From a checkpoint of a small CTC audio transcriber.
Model: 2.11M parameters, waveform 16khz input, arch convnext, norm rmsnorm, layers 6, width 192.
Training: soap at rate 0.0017, 5600 steps, batches of 128.
Data: trained on melodies that start on their tonic, played by one synthesised instrument, 26041 training examples.
Rows from block 2 of a small CTC audio transcriber, named by matrix and row number. Rows with one number belong to one neuron. Each number is 500 + 50 x the weight over its row's rms, rounded and kept within 0 to 999. All counts start at 0. Numbers have three digits each.
After each neuron's rows are labels from the 100 clips, of 14976, where the neuron reaches its highest value: "strongest on" is what is common among them. Only what is clearly more common there than usual is listed. The data: melodies that start on their tonic, played by one synthesised instrument. In brackets: how many of the 100.
# fc1: MLP up (model.blocks.2.mlp.fc1.weight, 768x192), inputs 64-127
# fc2: MLP down (model.blocks.2.mlp.fc2.weight, 192x768, transposed), outputs 64-127

fc1.128:471509500511532484497479462381462581486542489409610422566443481497490532488554442431485509448490577467449515501546585563560447514546450588479407529452391469515475566597487411499633483471463488
fc2.128:455606474459549445500461581300539570532532438422493500521513440497426516443558471490513392517491576495522544480479448512525519497508481484535518499487597500582511528364480524544506447525525481
strongest on: mains hum (59)

fc1.492:583480540447550414562539568540473482437511493517397457467470513557550475557461534456494438500544515579457464488554445517547500476504458463603510465437494497491501544445529468482526556453544521
fc2.492:427484527479415541437514494590462522531537516534457527481470589538473475461522483487474434514476519578467519574511358470554482551541474564486480562498560479537510498550580509523536514537503469
strongest on: the note F# (91); thin (high-pass) (32); tonic: F# (29)

fc1.161:519457515518545545520450469449412489623434407533396483542545401475391505531498539467467422557417555511602518474540496569490479591567494496542519521574500541508444496522453467527488481559407401
fc2.161:421503452461536468436516453483578530496431500576497455468474396615468572490459429468527550501520477553476494443498466556582519501676522499450501504501436571497482464470572503522485493567394445
strongest on: the note E (99); tonic: E (34); oboe-like (28)

fc1.754:551532489511548492506344494476468567459495585495518503536522534480553440540479475481472482460499541505507545390406551489501446491461543495506520505535580460476455399482519430491509486448491465
fc2.754:522494585486638479531540529503518519482489484556640537454458569479562478453459482508466442567599489514471468402498467484476543472511451539466521576488441562407500464474488518411527587511472463
strongest on: the note E (92); the note B (66); tonic: E (43); thin (high-pass) (39)

fc1.223:508519487505444520517420436400459504454518503460502456521555536530494563504577580503488523432512462527542395436484467531455493511547465542554545487481486515534480545533463613457492477522515487
fc2.223:452482451547436501480396602351647538581570555552496529544397501469444501568485514446466480446537500585520520594493565541443471523531514476575538572484550460480502499494522544514499544539480557
strongest on: staccato (54)

fc1.549:525508464461513444445488493419498486505570516481502500489413550411504452514559535486582527607523477501503535573520477570563457515532476481444437340531575468434475556553510618509488442440498552
fc2.549:402489538514579449434578532445606544452547453489490503486478533500498459573385416497478588518521554540546406533495467546529531563612530528540513524485471541445462494527480360519421565478520472
strongest on: mains hum (36); tonic: G# (28)

fc1.423:584598509474533491444481502551410517364497550479500501517532535582464501502500413583542496500408537536515455485479546642440506518362602550557542486518481486533527521494512473540519500459530513
fc2.423:546488529502467520560479480497619488553565457485547514546451433430554469554537467553456571544481526456564557500477480533516459422591499457427490549506487450513485519530564501478444470539445480
strongest on: mains hum (43)

fc1.296:522370451523464481496438519528432522461464490474548487525516546417515606469541513514549506570504510539572516643561543529524434534515460545498492506524464540588458526490496493419464537520563484
fc2.296:541460551525434528557500397558424492610429496477547494474539547382563523483491481499523506510477480457428532535470435562592555517553483493508455522532499542582486450496590524478483490601499498
strongest on: mains hum (83)

fc1.704:562516544469394503550630518556511501511506508505345548480526464548425536452433565442478510414556513442523487545492493476522506506497527489519521486518446549482436511487449402552526424489441522
fc2.704:528463553538600470521570525642393484579549459483316483539411465506517567512556589507465449441551477491551498526481470549445514478493514473483467441474571472545513535401517494452561467494429470
strongest on: the note F# (87); pace: fast (76)

fc1.211:413519552489538549494417461412450505416441504435430484457507455484488501495513498460502548471456508491535577531453591477565362507484525537538518477419547451483503566561502481490543523411495436
fc2.211:562532481480459511455446543421415509465599501452516462501485565475563509554567511501552527488590526509575512546585461438565474571563459428547504450559529568411528476438494481453483461586499490
strongest on: the note F# (95); the note C# (66); tonic: F# (42)

fc1.200:483530528425537458426470529557530538541483502422491545503436510596568415521451415523405520457517565488533454573490473560480520518499603544517554489496498468447541544517485488547475535531619548
fc2.200:519568492555376510459565474552513555392474488463439501572444534531480451572508532476523524515506493526446521449438561551497444490361454468517377494497473473473520483472558509576502423486565587
strongest on: the note F# (84); tonic: F# (27)

fc1.23:507555441523559520592477492579470439486548478492486512416486510445487549458524486477501486496549493522545475465496503496453464609496493507499514514520445529479476565449458515321511526566563589
fc2.23:444507508485485458401455530561474528609529503546477436532419474445507587548522557538478525555395531473479549522507499494491559445460463466471468485525541460472526515514495558541463439525436472
strongest on: mains hum (50)

fc1.565:506421456550466559591500572547454506518422515472475426428475492570428506463463585608553513502627508450450451457475366505508528549485438595541505495512422486426476489473468468526550528486533510
fc2.565:516565444473474418433471426555394541435370484493552475453518557531520452448430435472535454492532513513539434503473487514476401484461466460441461553574532453476423542500562505537530423499554555
strongest on: the note F# (75); bass guitar-like (36)

fc1.540:540544489421455504504512540581579555547477455472512406468483618550525469429568504495506430497425505494526484524466524449504529472454542476488569495473481475532464509558480436484517436478496488
fc2.540:533529411482512529465555519576472531513458555526531573483451570448476486596447502428574510598479597526474485485486432441456430521381493445476482554490529508552558564400561487560427445507516455
strongest on: staccato (59)

fc1.546:502583481594476551570528469425544510482413485522498413510568545514365549541470481574482505521508497535516490484481540546515444589566480527478472522493378471478509558576588542470512511561459485
fc2.546:516524522509507495372480509444546501525532494467405490560541479477505603438479547461525520488415452576443584444465441532507514462539523556423451448447427501477574450497422575538438524502596559
strongest on: the note E (78); quiet level (69); tonic: E (28)

fc1.454:464422520606473525607504507442484440566485556519469601595534518369487504475475520407467446599407434439555465513370539516457528521542527567505463476462472534519475476534561512445516500579439501
fc2.454:468476495524534498295552467476572420527451471511462548476467435486559457480447541465598462509460440537494533475546429429520475538479402524513481422461546447461499518434535513462471453524529568
strongest on: the note F# (97); the note B (83); tonic: B (37); tonic: F# (25)